python train.py --dataset="histories of elementary cellular automata, time running down" --num_classes=256 --arch="swin" --inner_norm=false --loss="cross_entropy" --residual_init="none" --precondition_frequency=50
Rows from block 6 of a small image classifier, named by matrix and row number. Rows with one number belong to one neuron. Each number is 200 + 40 x the weight over its row's rms, rounded and kept within 0 to 999. All counts start at 0.
After each neuron's rows are labels from the 100 images, of 14976, where the neuron reaches its highest value: "responds to" is what is common among them. Only what is clearly more common there than usual is listed. The data: histories of elementary cellular automata, time running down. In brackets: how many of the 100.
# fc1: MLP up (model.blocks.6.mlp.fc1.weight, 576x192), inputs 96-191
# fc2: MLP down (model.blocks.6.mlp.fc2.weight, 192x576, transposed), outputs 96-191

fc1.170,199,120,187,202,134,186,148,123,180,226,139,159,177,184,237,156,182,131,186,165,89,200,175,288,227,163,192,233,245,192,192,230,238,216,200,210,223,240,227,195,261,195,197,226,131,176,189,203,170,135,219,156,176,205,166,228,220,189,137,215,179,173,224,155,291,201,249,168,210,225,226,191,181,211,176,229,115,110,212,143,142,163,193,205,141,191,209,202,189,159,238,204,192,154,150,217
fc2.170,147,196,197,210,110,246,166,221,162,170,215,185,166,220,164,258,188,206,228,176,230,259,178,148,195,207,217,182,192,211,248,122,264,193,245,213,234,232,267,244,148,212,240,174,219,171,206,116,133,139,210,143,198,196,186,253,183,168,167,133,182,175,168,168,168,191,185,138,238,101,157,144,180,215,207,222,248,196,265,170,207,185,264,213,180,246,223,168,188,307,163,139,197,195,206,209
responds to: 101 turns on (80)

fc1.260,139,130,148,164,150,162,198,165,160,207,166,207,264,179,171,223,211,221,180,266,141,260,221,205,212,198,188,158,216,209,196,182,227,203,208,177,144,296,182,165,140,163,186,200,242,192,187,237,192,165,97,205,166,197,176,204,211,160,231,219,210,202,238,224,241,135,223,259,226,234,193,216,173,197,183,190,188,221,141,250,214,177,221,285,168,189,198,242,235,207,194,280,247,111,211,218
fc2.260,186,218,180,201,292,191,198,262,187,228,162,222,172,193,196,300,239,221,235,215,187,167,239,208,172,176,246,291,148,167,259,284,132,233,176,220,220,186,145,291,228,158,184,243,275,259,225,225,188,254,248,230,205,209,127,170,206,178,182,160,251,209,180,190,159,189,250,144,211,205,224,213,214,185,186,177,228,240,171,178,206,170,185,179,190,238,104,126,266,225,162,238,117,110,207,296
responds to: 011 turns on (81); 111 turns on (76)

fc1.11,244,228,104,217,202,189,168,260,181,261,136,151,244,205,276,164,179,208,245,172,280,213,142,196,137,200,221,194,271,150,256,125,249,198,159,232,215,171,248,159,269,208,232,215,163,197,206,219,190,205,272,162,157,231,144,202,167,210,169,176,233,198,202,180,177,158,254,244,249,177,196,282,193,183,193,108,206,211,188,168,159,164,176,164,216,164,219,156,194,114,253,141,240,204,205,207
fc2.11,162,210,210,272,164,217,214,162,238,220,214,175,235,188,198,224,275,190,184,126,183,201,214,145,175,131,157,177,187,244,188,169,147,126,147,198,174,210,202,220,132,202,194,161,237,151,109,201,146,164,171,166,150,176,275,180,177,234,222,216,197,246,190,267,217,187,144,233,170,161,211,251,212,185,275,204,218,204,174,156,149,149,270,239,158,227,191,158,203,178,173,196,183,161,204,228
responds to: 100 turns on (88); 000 turns on (85); 101 turns on (81)

fc1.76,203,234,147,138,268,223,145,197,214,226,157,231,228,219,128,202,160,152,238,205,207,170,249,218,319,229,224,195,257,191,215,241,196,278,188,200,229,154,209,193,227,174,209,261,103,237,203,148,188,207,193,135,126,105,188,122,204,145,216,241,188,219,171,178,160,168,164,193,174,172,226,211,209,170,187,184,119,167,223,258,194,235,157,279,187,191,235,131,189,203,173,138,157,230,193,156
fc2.76,214,208,204,232,198,138,223,114,207,124,255,212,171,196,177,176,159,223,248,198,199,130,184,173,214,214,256,230,180,224,212,229,190,159,139,131,233,173,155,171,119,133,180,178,207,192,141,198,220,237,222,234,229,288,223,235,146,217,183,183,200,200,251,143,196,249,116,172,154,199,243,252,204,136,175,217,252,281,148,176,216,225,263,139,191,246,135,194,248,212,190,206,272,162,229,244
responds to: 010 turns on (83); 100 turns on (82)

fc1.52,237,259,258,124,112,228,240,307,184,174,181,150,258,255,206,248,213,144,128,222,126,296,185,176,209,204,142,252,211,155,167,151,164,217,226,225,177,218,199,204,222,216,218,230,123,276,199,166,204,199,160,183,283,186,171,206,181,141,187,247,238,161,185,155,202,208,192,176,225,185,234,146,217,161,201,176,135,176,172,219,69,174,161,208,204,238,196,218,223,123,272,110,157,274,208,173
fc2.52,189,236,183,169,222,281,207,210,221,218,179,140,175,167,163,163,260,237,185,152,253,182,242,171,209,196,163,183,179,156,257,168,226,188,239,187,202,167,185,149,178,134,232,268,251,190,215,165,205,175,238,168,203,175,214,275,176,217,181,170,190,137,202,205,160,166,215,184,226,199,228,102,159,178,213,207,228,185,235,262,149,209,199,192,238,266,156,223,209,246,178,181,153,209,204,224
responds to: 000 turns on (97); rule: rule 67 (31)

fc1.294,243,165,120,173,190,113,162,303,135,216,144,216,141,201,205,176,254,221,224,254,145,168,190,231,225,184,182,216,195,191,203,180,175,248,225,233,139,235,250,145,154,197,205,211,167,168,293,221,110,168,193,161,177,195,187,190,280,194,168,195,186,115,236,176,241,218,244,202,250,171,152,225,228,217,171,251,176,102,129,208,236,205,210,235,223,184,146,222,196,211,206,167,237,192,139,210
fc2.294,131,202,225,221,188,263,221,154,195,204,277,205,168,167,138,183,238,202,192,150,162,198,174,198,203,150,250,161,102,202,164,228,202,125,217,222,229,155,211,254,100,174,187,225,201,289,178,185,210,196,186,214,214,211,189,147,153,196,266,192,191,261,139,230,198,207,229,196,205,236,157,279,160,216,199,154,233,171,207,143,230,233,163,145,190,283,201,176,178,220,135,172,192,224,211,194
responds to: 011 turns on (83); rule: rule 121 (27)

fc1.474,222,196,189,242,202,211,210,207,206,265,125,227,241,215,166,238,230,214,152,215,197,158,226,100,222,200,156,218,175,171,228,152,178,251,201,252,267,200,193,247,163,147,125,244,111,197,230,196,239,182,206,156,236,214,101,215,198,206,178,218,253,191,285,226,137,200,249,246,187,226,207,192,159,218,189,224,99,171,171,188,198,261,171,154,204,161,166,203,204,219,275,230,258,148,195,150
fc2.474,222,180,250,176,184,164,151,188,152,244,226,183,232,211,196,152,225,188,221,212,203,217,221,207,254,264,238,139,145,237,110,233,227,251,214,254,147,173,261,138,176,227,123,190,156,208,256,219,154,207,159,152,155,175,221,276,221,204,164,176,246,236,192,293,193,228,281,161,150,223,175,185,95,186,222,213,191,213,213,222,202,234,192,227,234,140,222,205,217,142,184,200,128,199,221,197
responds to: 100 turns on (80)

fc1.162,125,146,218,237,251,231,201,186,146,237,190,199,141,218,158,244,173,162,229,196,234,122,203,248,150,174,133,105,141,203,167,117,125,179,256,257,150,231,169,236,243,157,190,206,271,140,167,210,189,255,222,159,110,251,214,177,159,165,211,212,219,165,172,188,190,154,255,201,191,179,207,178,192,197,180,199,208,171,259,144,183,228,162,155,184,239,215,190,137,208,163,254,158,193,187,167
fc2.162,224,208,103,219,182,251,247,201,133,172,134,212,232,212,161,214,253,172,156,158,262,231,195,197,169,189,154,216,132,210,221,214,201,204,196,136,240,228,206,185,217,207,223,209,174,270,191,244,170,200,189,151,164,207,226,261,227,194,143,196,197,94,276,219,138,194,254,191,240,209,115,213,157,268,245,238,220,179,202,267,204,226,226,211,161,188,232,182,185,243,163,220,209,195,251,237
responds to: 111 turns on (99); 110 turns on (93); 011 turns on (90); 000 turns on (86)

fc1.271,92,212,121,225,169,297,207,216,195,230,258,151,149,220,189,273,306,175,206,174,207,170,207,251,189,136,226,188,239,185,170,252,147,207,143,213,193,206,210,181,186,137,209,121,155,204,192,202,116,218,218,177,133,252,233,128,116,163,309,249,150,217,140,206,219,235,179,231,195,183,183,107,215,181,211,195,280,210,205,200,238,210,225,170,223,177,198,243,100,261,185,206,256,209,185,209
fc2.271,169,191,219,190,241,148,170,164,243,183,156,175,223,187,242,175,292,222,219,159,233,192,160,143,178,259,184,213,152,258,185,186,234,129,173,234,165,214,198,261,236,240,190,115,170,239,190,220,205,191,222,275,157,196,210,234,221,231,268,155,226,243,248,149,124,150,253,132,229,199,251,184,178,190,196,266,165,170,236,199,142,207,229,195,216,252,143,235,183,227,232,198,215,133,224,226
responds to: 110 turns on (92)

fc1.97,137,230,212,170,161,183,148,162,147,213,159,245,246,121,232,229,257,149,180,160,164,215,191,210,172,133,139,186,187,232,224,179,232,222,158,242,179,154,210,242,130,150,244,181,181,239,201,199,215,280,208,220,205,236,187,278,208,178,224,175,218,207,177,155,212,203,164,233,202,238,245,184,140,180,174,180,174,200,239,212,265,179,180,233,139,144,208,198,110,246,223,164,172,236,118,205
fc2.97,194,174,191,195,226,246,223,171,77,205,269,213,262,179,203,282,158,184,168,160,204,279,215,235,231,267,155,151,156,152,201,186,82,208,243,235,195,191,209,201,156,292,189,218,219,230,186,203,151,162,147,144,214,171,173,85,184,217,191,156,212,180,155,258,156,160,257,209,228,186,208,230,225,265,177,139,206,185,167,232,229,175,211,207,170,165,207,268,175,226,248,157,221,254,257,200
responds to: 110 turns on (90); 011 turns on (90); 010 turns on (87); 111 turns on (76)

fc1.251,197,232,154,236,196,232,118,242,181,213,112,225,119,214,217,227,185,185,240,156,192,192,274,237,207,218,234,186,172,249,141,192,168,171,143,195,146,214,222,186,185,180,208,239,224,216,170,153,169,202,113,198,146,219,164,213,201,257,178,183,169,205,181,177,243,168,214,239,235,227,153,324,187,246,195,170,216,206,192,246,106,184,226,191,166,253,148,190,140,215,248,136,204,219,237,233
fc2.251,211,218,188,161,233,169,232,213,192,195,190,98,213,165,169,143,137,223,164,242,144,221,332,182,264,198,189,176,195,149,304,196,258,189,251,225,193,142,172,179,172,245,179,131,222,222,240,158,234,159,243,179,209,212,211,243,195,213,179,215,245,241,149,206,183,221,218,248,113,153,176,241,183,221,196,136,207,251,132,182,186,198,172,135,125,257,203,179,255,179,201,236,216,174,181,233
responds to: 101 turns on (100); 000 turns on (96); 001 turns on (95); 100 turns on (83)

fc1.318,123,184,166,148,156,188,241,174,181,216,133,177,232,211,182,134,176,186,293,156,177,171,205,245,219,222,215,166,251,204,197,336,185,184,238,235,227,134,250,229,152,212,239,182,207,180,198,167,238,240,191,162,246,180,203,225,235,188,142,217,193,209,212,253,219,148,113,129,259,150,126,231,253,242,233,144,194,222,187,201,255,232,191,274,273,231,192,191,146,264,101,170,243,196,185,187
fc2.318,163,220,176,196,163,247,223,167,180,150,254,192,164,219,140,325,272,241,176,206,216,225,182,224,219,291,230,202,159,229,192,187,193,144,281,136,199,264,226,184,192,189,188,204,193,149,183,256,198,201,183,217,163,177,254,204,218,208,227,203,234,166,191,235,194,205,223,206,137,285,215,214,172,298,207,232,267,209,151,269,216,159,185,166,168,244,206,261,187,188,268,228,251,243,219,150
responds to: 010 turns on (100); large cells (96)

fc1.37,154,157,153,181,226,226,191,212,159,196,209,307,172,136,222,187,248,166,217,192,207,167,175,165,142,147,238,137,152,211,195,195,209,279,177,207,217,209,229,202,225,117,161,122,256,220,158,233,140,198,155,209,218,175,139,95,225,169,203,204,140,161,193,204,189,173,160,198,197,151,197,180,116,186,225,185,269,133,232,215,189,227,192,169,218,193,194,300,99,201,132,253,163,187,193,222
fc2.37,250,263,206,261,214,141,176,191,226,235,175,176,182,156,171,222,229,174,177,226,262,210,186,239,181,227,188,238,215,190,242,243,218,222,297,205,216,231,193,208,203,223,170,281,201,287,251,215,225,185,180,215,163,237,204,147,187,204,242,275,227,208,291,212,163,202,185,144,208,246,229,190,149,83,224,209,112,223,160,144,174,111,202,262,180,225,193,269,225,216,258,250,206,168,252,161
responds to: 011 turns on (99); 111 turns on (94); rule: rule 152 (32)

fc1.157,165,169,217,166,243,238,219,163,222,198,202,186,161,154,113,196,194,114,203,227,174,223,187,209,185,176,161,155,257,233,231,190,196,106,118,237,87,254,166,191,194,243,151,237,271,175,153,196,270,253,206,167,212,230,159,246,177,196,185,167,180,127,168,281,221,204,192,264,159,146,211,214,233,111,189,241,170,160,196,169,247,171,263,212,147,219,234,184,165,193,155,187,213,153,214,184
fc2.157,193,182,281,176,141,240,227,142,183,232,210,113,213,195,296,216,223,250,216,206,205,188,254,181,206,213,324,214,151,210,214,249,143,143,148,139,202,240,126,269,243,135,177,219,186,158,175,230,194,207,174,170,177,264,232,187,218,205,171,179,161,216,184,202,183,189,215,159,158,207,227,220,188,205,219,188,229,246,255,212,214,194,226,220,207,204,166,191,237,178,201,245,191,185,190,252
responds to: 110 turns on (84)

fc1.89,228,174,151,205,195,162,164,198,197,195,232,234,136,218,175,181,187,94,239,185,177,143,233,215,237,172,186,226,224,170,240,187,192,200,270,197,215,218,240,152,276,236,176,186,266,207,290,195,177,277,203,183,269,210,198,120,212,206,225,217,217,205,131,187,232,245,200,186,139,193,153,119,176,189,270,133,178,133,217,246,191,125,203,214,211,251,187,229,130,162,157,177,202,199,148,207
fc2.89,229,288,186,176,138,208,158,239,261,217,160,161,217,163,224,184,153,270,158,145,232,196,168,203,159,296,164,208,225,257,187,191,197,225,165,180,203,245,201,189,266,134,248,256,165,180,161,204,199,172,199,202,176,269,71,182,216,170,214,215,176,155,243,221,167,285,129,191,255,226,271,238,260,202,150,214,152,227,216,132,173,213,175,247,239,227,187,192,249,245,204,203,189,188,182,91
responds to: 011 turns on (90); 001 turns on (89)

fc1.409,131,211,175,157,167,190,246,181,265,133,225,243,220,127,180,230,246,175,237,175,244,223,179,182,199,173,187,168,216,189,185,194,232,167,136,275,205,216,233,264,233,146,181,265,153,222,282,205,160,129,152,133,211,124,167,187,200,145,172,180,233,199,175,234,231,197,219,230,198,245,148,266,161,198,215,171,151,181,276,162,179,182,224,169,214,196,226,207,305,208,268,230,212,148,179,192
fc2.409,142,175,184,233,172,179,200,252,264,198,247,250,225,177,198,176,206,154,237,189,238,215,152,262,286,217,178,174,196,251,187,172,185,152,149,215,231,240,158,202,148,186,194,209,153,154,157,258,263,192,236,244,227,191,250,205,201,157,166,173,218,149,271,227,263,205,174,201,221,232,236,216,198,193,129,238,254,147,144,234,188,223,246,174,138,201,210,202,206,252,252,225,244,202,173,159
responds to: 010 turns on (100); 000 turns on (82); rule: rule 95 (35)

fc1.370,249,236,80,191,221,276,175,288,201,158,236,224,236,222,200,187,157,187,249,254,250,188,209,230,211,184,141,240,248,123,248,223,163,179,248,186,152,122,213,193,229,208,184,181,135,229,227,169,252,166,213,190,201,200,205,241,232,201,172,199,229,144,181,218,239,260,159,237,241,176,226,268,238,112,193,167,171,254,144,197,154,149,148,187,150,234,243,232,234,180,239,248,138,249,230,240
fc2.370,145,208,289,223,145,222,152,122,227,207,212,164,177,199,245,219,279,198,215,200,156,123,144,162,214,221,273,177,226,242,226,147,209,226,217,207,174,159,174,218,121,172,219,157,221,204,175,149,176,274,215,193,201,170,156,186,233,212,187,225,215,236,217,144,206,159,239,216,205,218,178,179,183,205,190,187,198,234,191,167,155,204,176,208,229,175,232,184,255,160,226,189,155,205,230,216
responds to: 000 turns on (96)

fc1.71,213,170,209,231,171,205,235,167,146,146,201,236,239,218,187,183,152,199,189,188,199,137,245,156,178,170,118,249,209,191,186,188,209,258,202,119,156,202,181,229,258,231,188,189,175,126,215,249,291,159,236,201,208,223,220,239,206,203,261,121,219,171,158,267,168,225,206,194,163,234,152,117,143,236,153,162,175,138,255,204,244,148,243,191,194,213,212,227,163,140,177,203,153,170,228,164
fc2.71,267,283,213,171,170,171,200,148,192,235,186,186,236,223,171,188,209,169,191,160,150,189,208,179,234,274,216,201,161,187,209,171,249,121,156,158,152,128,278,131,174,232,236,143,219,167,172,164,196,170,223,257,156,142,219,181,169,230,199,236,226,253,228,279,235,257,241,161,173,214,223,120,136,158,206,220,135,274,238,121,208,214,181,282,247,207,205,233,207,184,148,200,199,234,207,209
responds to: 111 turns on (80); 101 turns on (79)

fc1.44,168,207,196,230,260,224,196,269,121,169,188,202,236,270,309,298,152,169,164,177,155,216,198,209,202,212,110,187,182,196,202,246,199,153,167,279,136,201,168,219,141,184,284,172,242,246,183,173,224,194,196,196,196,187,239,218,148,185,258,196,184,245,155,185,246,210,164,199,189,174,160,187,145,127,199,219,185,247,166,215,199,269,189,147,235,212,207,200,110,230,191,184,188,179,222,272
fc2.44,205,161,155,174,203,224,148,174,179,214,287,218,250,171,181,164,233,227,121,267,160,208,202,186,156,201,176,192,179,108,163,258,170,144,200,208,328,231,164,156,149,219,241,149,235,269,175,188,187,184,158,186,242,216,176,192,185,207,201,178,155,166,181,214,125,197,210,241,227,203,210,200,234,320,179,131,179,184,216,168,224,203,188,209,238,207,220,205,183,211,152,223,207,252,169,196
responds to: 111 turns on (100); 110 turns on (99); 011 turns on (99); 101 turns on (92)

fc1.184,137,248,187,193,182,199,176,240,181,166,132,198,188,161,129,200,198,116,267,178,190,202,212,129,130,219,237,248,210,217,178,236,181,207,190,206,187,211,104,255,262,202,137,201,181,230,229,323,213,180,164,125,201,179,180,273,230,258,138,241,225,192,181,213,198,237,179,228,210,167,230,228,177,179,234,215,184,172,225,170,231,211,194,162,221,212,263,196,233,190,143,171,178,299,244,253
fc2.184,197,235,240,191,256,249,169,126,196,181,228,172,221,250,178,266,224,227,207,170,207,149,175,214,244,197,263,178,164,256,246,237,199,171,211,140,183,193,183,243,188,177,203,134,241,181,156,133,205,174,219,308,166,185,190,107,274,188,247,219,209,233,224,180,224,144,250,202,165,225,205,201,214,133,284,227,177,271,190,125,213,198,128,204,172,228,177,144,245,177,223,219,218,238,204,210
responds to: 000 turns on (94); rule: rule 11 (26)

fc1.190,202,157,225,161,231,218,213,160,135,219,116,214,149,149,193,295,151,266,259,256,193,175,168,234,260,188,199,183,246,185,192,196,106,253,195,171,213,250,157,256,252,188,164,153,234,196,249,190,229,220,202,123,256,178,176,312,233,172,179,237,200,177,209,258,240,224,217,305,210,148,242,244,195,149,184,291,173,175,162,254,132,295,223,210,170,171,218,153,163,188,154,149,197,154,238,153
fc2.190,187,166,267,239,210,141,191,235,184,198,257,172,224,215,262,201,207,193,181,161,218,139,140,238,236,218,216,183,202,155,243,245,192,183,225,251,265,251,207,224,103,187,185,198,217,246,175,254,289,182,204,183,117,179,185,233,256,233,219,302,247,244,226,272,214,194,232,283,110,221,173,213,227,202,197,128,210,202,273,194,190,204,240,165,197,142,187,200,265,149,206,211,187,149,224,155
responds to: 111 turns on (93); 101 turns on (87); dense start (76); 010 turns on (76)

fc1.493,219,109,168,167,193,188,177,178,254,221,235,198,195,169,143,203,164,215,173,252,177,245,211,195,162,205,220,217,231,195,285,164,210,157,245,246,207,292,200,165,176,196,158,138,168,207,246,234,196,246,208,192,264,193,224,178,156,199,138,147,156,224,211,224,142,195,271,184,180,186,215,206,183,212,170,259,129,227,269,208,242,190,238,224,209,102,239,258,197,184,196,184,191,215,199,145
fc2.493,128,237,206,231,295,199,185,258,102,268,201,222,242,213,223,207,205,198,218,210,163,173,163,211,251,199,193,164,214,236,176,233,175,235,163,215,226,189,205,255,160,165,160,218,207,176,143,212,190,209,280,222,193,173,136,174,227,174,241,243,201,162,159,164,227,193,144,214,175,129,253,202,244,177,176,215,286,144,234,215,208,228,205,149,120,242,166,197,254,196,156,124,257,149,201,207
responds to: 110 turns on (100); large cells (93); 100 turns on (89); 000 turns on (77)

fc1.88,227,154,131,127,153,184,172,173,280,193,235,200,193,150,199,241,152,229,203,273,277,240,258,127,193,193,198,140,185,144,197,195,138,156,222,195,223,258,183,163,160,230,162,150,148,218,155,203,173,209,226,224,270,254,156,192,217,159,195,255,189,174,160,232,247,202,132,196,256,177,193,293,199,263,228,217,139,191,197,231,292,228,156,237,175,241,148,198,206,106,218,203,210,210,236,161
fc2.88,145,217,191,252,207,232,202,217,165,252,205,217,262,157,271,189,208,131,137,127,105,227,163,150,186,246,164,287,223,215,256,251,157,191,217,201,237,257,220,197,197,171,237,261,231,114,178,177,161,167,211,170,195,184,171,128,234,213,205,221,148,185,182,144,182,173,253,201,116,149,173,164,207,208,232,195,168,204,258,186,172,160,243,188,123,188,200,158,230,239,207,111,215,153,206,163
responds to: 000 turns on (100); 100 turns on (100); large cells (98); 101 turns on (83)

fc1.42,172,143,240,261,185,240,209,130,195,178,263,170,202,215,171,166,214,135,279,220,201,199,223,225,218,249,185,201,222,198,202,184,253,267,275,124,194,187,256,119,208,179,200,198,209,242,172,192,193,239,248,146,222,138,179,236,173,166,177,201,133,190,185,159,221,182,161,187,138,158,147,224,174,192,207,202,159,165,180,121,177,252,236,127,210,161,178,128,160,285,191,149,154,126,216,158
fc2.42,192,196,215,182,184,270,156,135,93,308,182,237,252,251,156,134,188,255,197,166,207,155,208,158,141,214,184,140,186,248,215,142,235,261,194,215,196,168,207,287,280,162,198,154,222,226,225,224,153,241,213,205,229,236,160,190,209,307,136,222,319,183,293,205,139,156,184,125,130,227,177,161,197,196,222,216,177,260,169,129,146,193,188,191,126,244,200,190,183,223,204,167,213,185,180,175
responds to: 011 turns on (96)

fc1.394,199,153,131,190,185,218,238,170,207,157,162,206,230,145,208,240,189,214,199,200,170,247,202,211,242,190,132,200,213,164,225,206,108,223,188,292,176,206,247,217,190,280,137,215,175,225,229,144,268,180,226,231,194,165,159,233,211,148,191,235,200,215,173,156,261,175,138,191,213,259,192,206,238,196,165,186,228,198,201,178,241,220,179,187,188,253,150,185,166,223,245,190,193,94,147,182
fc2.394,227,216,167,187,121,164,84,196,153,227,216,211,172,127,216,191,257,198,109,125,217,243,206,231,246,146,247,275,150,175,157,219,255,161,149,180,217,208,194,231,257,172,143,206,166,181,207,165,208,147,231,173,194,297,203,224,192,227,201,179,134,195,226,133,214,260,214,249,231,152,174,164,136,246,222,177,183,211,176,158,152,305,222,227,280,220,151,220,205,214,189,227,241,170,165,214
responds to: 110 turns on (96); 011 turns on (88); 111 turns on (83); rule: rule 201 (31)

fc1.527,215,191,147,150,160,231,215,197,129,225,136,206,211,241,237,139,157,189,162,247,218,151,274,248,179,267,195,147,152,193,274,200,199,219,197,188,232,199,106,224,171,171,149,109,204,193,190,175,184,233,106,168,212,247,132,196,195,134,186,145,253,220,159,206,161,182,230,221,207,208,247,175,152,210,181,253,214,145,183,257,204,209,163,252,157,118,255,207,237,251,188,212,232,209,192,184
fc2.527,166,148,187,180,212,206,239,242,217,202,184,216,178,223,183,274,254,178,242,229,198,58,222,190,152,186,192,217,197,222,219,184,135,251,212,177,177,227,127,213,224,170,232,247,249,276,220,197,189,237,235,203,93,160,221,141,190,216,215,181,252,151,205,164,207,182,206,194,157,200,186,184,211,176,262,135,169,268,168,181,184,128,249,195,208,246,158,232,269,130,204,247,153,156,174,297
responds to: 101 turns on (96); 100 turns on (93); rule: rule 56 (35)

fc1.32,162,140,218,246,160,213,172,214,153,188,191,186,215,224,156,227,264,153,188,228,124,191,240,188,225,228,114,215,224,179,241,196,256,232,244,224,267,180,204,201,203,121,214,164,221,244,214,232,218,245,206,192,235,198,163,253,168,163,139,188,168,185,174,183,248,176,190,217,161,207,198,260,140,153,216,181,160,220,162,220,231,214,277,162,200,178,223,139,193,224,181,164,172,149,250,190
fc2.32,259,236,183,177,172,196,124,181,124,232,257,196,225,197,114,106,123,207,178,209,189,171,119,161,115,232,185,161,163,212,170,136,231,165,186,208,195,245,158,265,232,235,181,216,168,224,217,203,128,224,215,175,207,215,197,193,209,265,211,249,302,224,312,270,130,207,261,191,199,242,181,170,184,201,264,172,236,130,216,241,119,186,161,178,204,162,172,167,137,202,198,162,190,210,193,204
responds to: 011 turns on (97); 001 turns on (89)

fc1.480,203,181,182,253,232,190,180,178,192,214,181,240,114,208,161,247,261,211,225,152,168,125,123,231,196,143,126,163,198,190,173,206,194,158,230,184,244,205,165,214,278,211,207,209,174,196,252,179,185,165,169,201,152,262,294,219,249,178,221,210,157,198,193,150,237,132,298,166,185,236,147,185,173,149,217,207,211,176,187,234,208,251,182,205,226,228,97,178,174,231,189,226,291,161,162,207
fc2.480,131,219,174,208,307,224,174,206,192,218,155,265,191,156,187,239,246,235,196,158,206,220,198,152,146,190,233,185,214,195,203,173,232,175,248,268,177,231,189,253,189,179,213,217,181,171,203,164,184,236,206,213,241,180,253,212,219,180,169,217,194,225,295,258,109,181,169,206,208,263,220,175,173,232,166,242,253,254,151,143,172,212,203,199,218,221,256,173,299,156,236,235,192,175,181,177
responds to: 111 turns on (91); 011 turns on (90); rule: rule 175 (25)

fc1.253,215,255,197,147,172,216,191,279,191,216,116,190,155,237,166,264,232,265,203,206,222,225,217,169,212,130,221,137,282,193,202,170,143,208,250,221,192,184,141,223,187,196,199,184,224,225,210,237,270,127,266,231,216,250,235,197,171,232,172,180,186,110,182,185,189,191,219,134,243,184,192,184,256,250,126,201,141,122,156,251,220,212,193,218,204,181,250,154,169,260,305,234,146,140,136,263
fc2.253,199,197,226,197,184,194,189,238,171,170,242,179,138,134,219,252,180,267,153,244,244,213,173,224,254,216,254,248,147,165,158,187,284,199,243,231,160,99,161,148,192,206,152,187,221,188,191,234,239,226,108,209,186,109,203,150,242,170,148,220,221,243,244,205,215,224,178,171,250,219,179,235,265,223,174,193,163,150,147,291,131,167,199,200,239,142,183,260,186,190,162,187,224,282,185,184
responds to: 000 turns on (100); 001 turns on (78); rule: rule 103 (39)

fc1.187,194,174,159,161,201,185,205,223,182,134,152,118,196,185,144,178,186,141,195,252,229,120,180,177,136,165,126,181,192,211,175,235,188,206,197,189,173,287,182,258,147,160,209,183,246,118,156,228,189,164,187,183,171,144,271,128,144,202,226,231,199,259,205,230,230,146,208,264,183,175,241,174,246,129,198,203,190,172,130,148,220,134,190,138,127,264,173,156,226,178,239,210,235,136,161,207
fc2.187,214,230,167,182,159,206,175,253,145,208,243,210,169,257,167,175,164,179,214,184,172,164,251,193,251,202,177,173,195,227,238,201,169,208,210,149,232,217,118,196,254,222,228,235,207,160,238,251,174,218,140,200,220,203,267,201,214,181,233,131,196,171,129,235,208,125,182,201,175,234,192,190,210,218,148,193,199,228,228,139,241,273,158,197,203,238,196,120,141,223,182,154,209,236,179,217
responds to: 010 turns on (86); 011 turns on (80); 100 turns on (79)

fc1.560,163,216,247,174,223,191,167,243,282,165,144,230,237,147,224,230,222,185,196,270,191,219,187,195,188,196,196,209,215,210,164,210,238,193,182,260,191,185,156,238,195,199,167,235,173,178,329,152,219,185,175,212,257,143,153,176,170,158,216,219,213,228,194,205,256,194,177,195,191,196,182,195,121,246,122,161,178,186,296,202,180,135,282,260,181,206,227,202,204,116,238,200,188,150,159,146
fc2.560,221,193,153,253,68,123,186,243,237,146,253,207,176,225,201,177,143,182,159,173,271,181,187,251,227,241,222,165,236,143,190,224,162,129,187,267,203,221,209,134,203,207,222,267,255,186,204,222,168,175,213,283,191,172,237,165,238,177,189,137,207,142,194,275,224,263,211,180,206,269,274,268,166,189,161,206,241,201,187,229,126,113,176,187,198,165,138,212,209,225,169,243,204,185,256,194
responds to: 000 turns on (98); 010 turns on (90); rule: rule 95 (33)

fc1.389,208,135,247,131,257,193,205,213,234,269,189,218,176,154,132,136,209,154,234,207,225,156,170,154,157,164,201,127,240,224,150,239,213,143,214,112,155,159,188,194,160,211,235,321,286,152,200,167,270,242,168,224,216,216,171,208,178,148,156,201,189,182,192,230,191,211,206,195,149,205,215,204,205,215,123,252,171,90,106,244,257,232,237,170,155,220,157,158,134,219,175,257,219,139,217,164
fc2.389,90,129,272,221,193,212,153,224,193,232,183,199,180,204,220,184,243,234,174,213,222,183,189,258,156,209,156,258,139,192,198,261,154,208,221,230,230,302,130,153,226,193,227,254,228,232,236,238,205,157,215,167,176,236,190,216,168,247,241,153,190,198,183,182,211,209,145,241,157,220,87,169,244,214,296,160,223,241,222,281,285,245,198,155,201,197,208,146,258,209,241,215,100,217,221,222
responds to: 111 turns on (98); 101 turns on (97); dense start (76)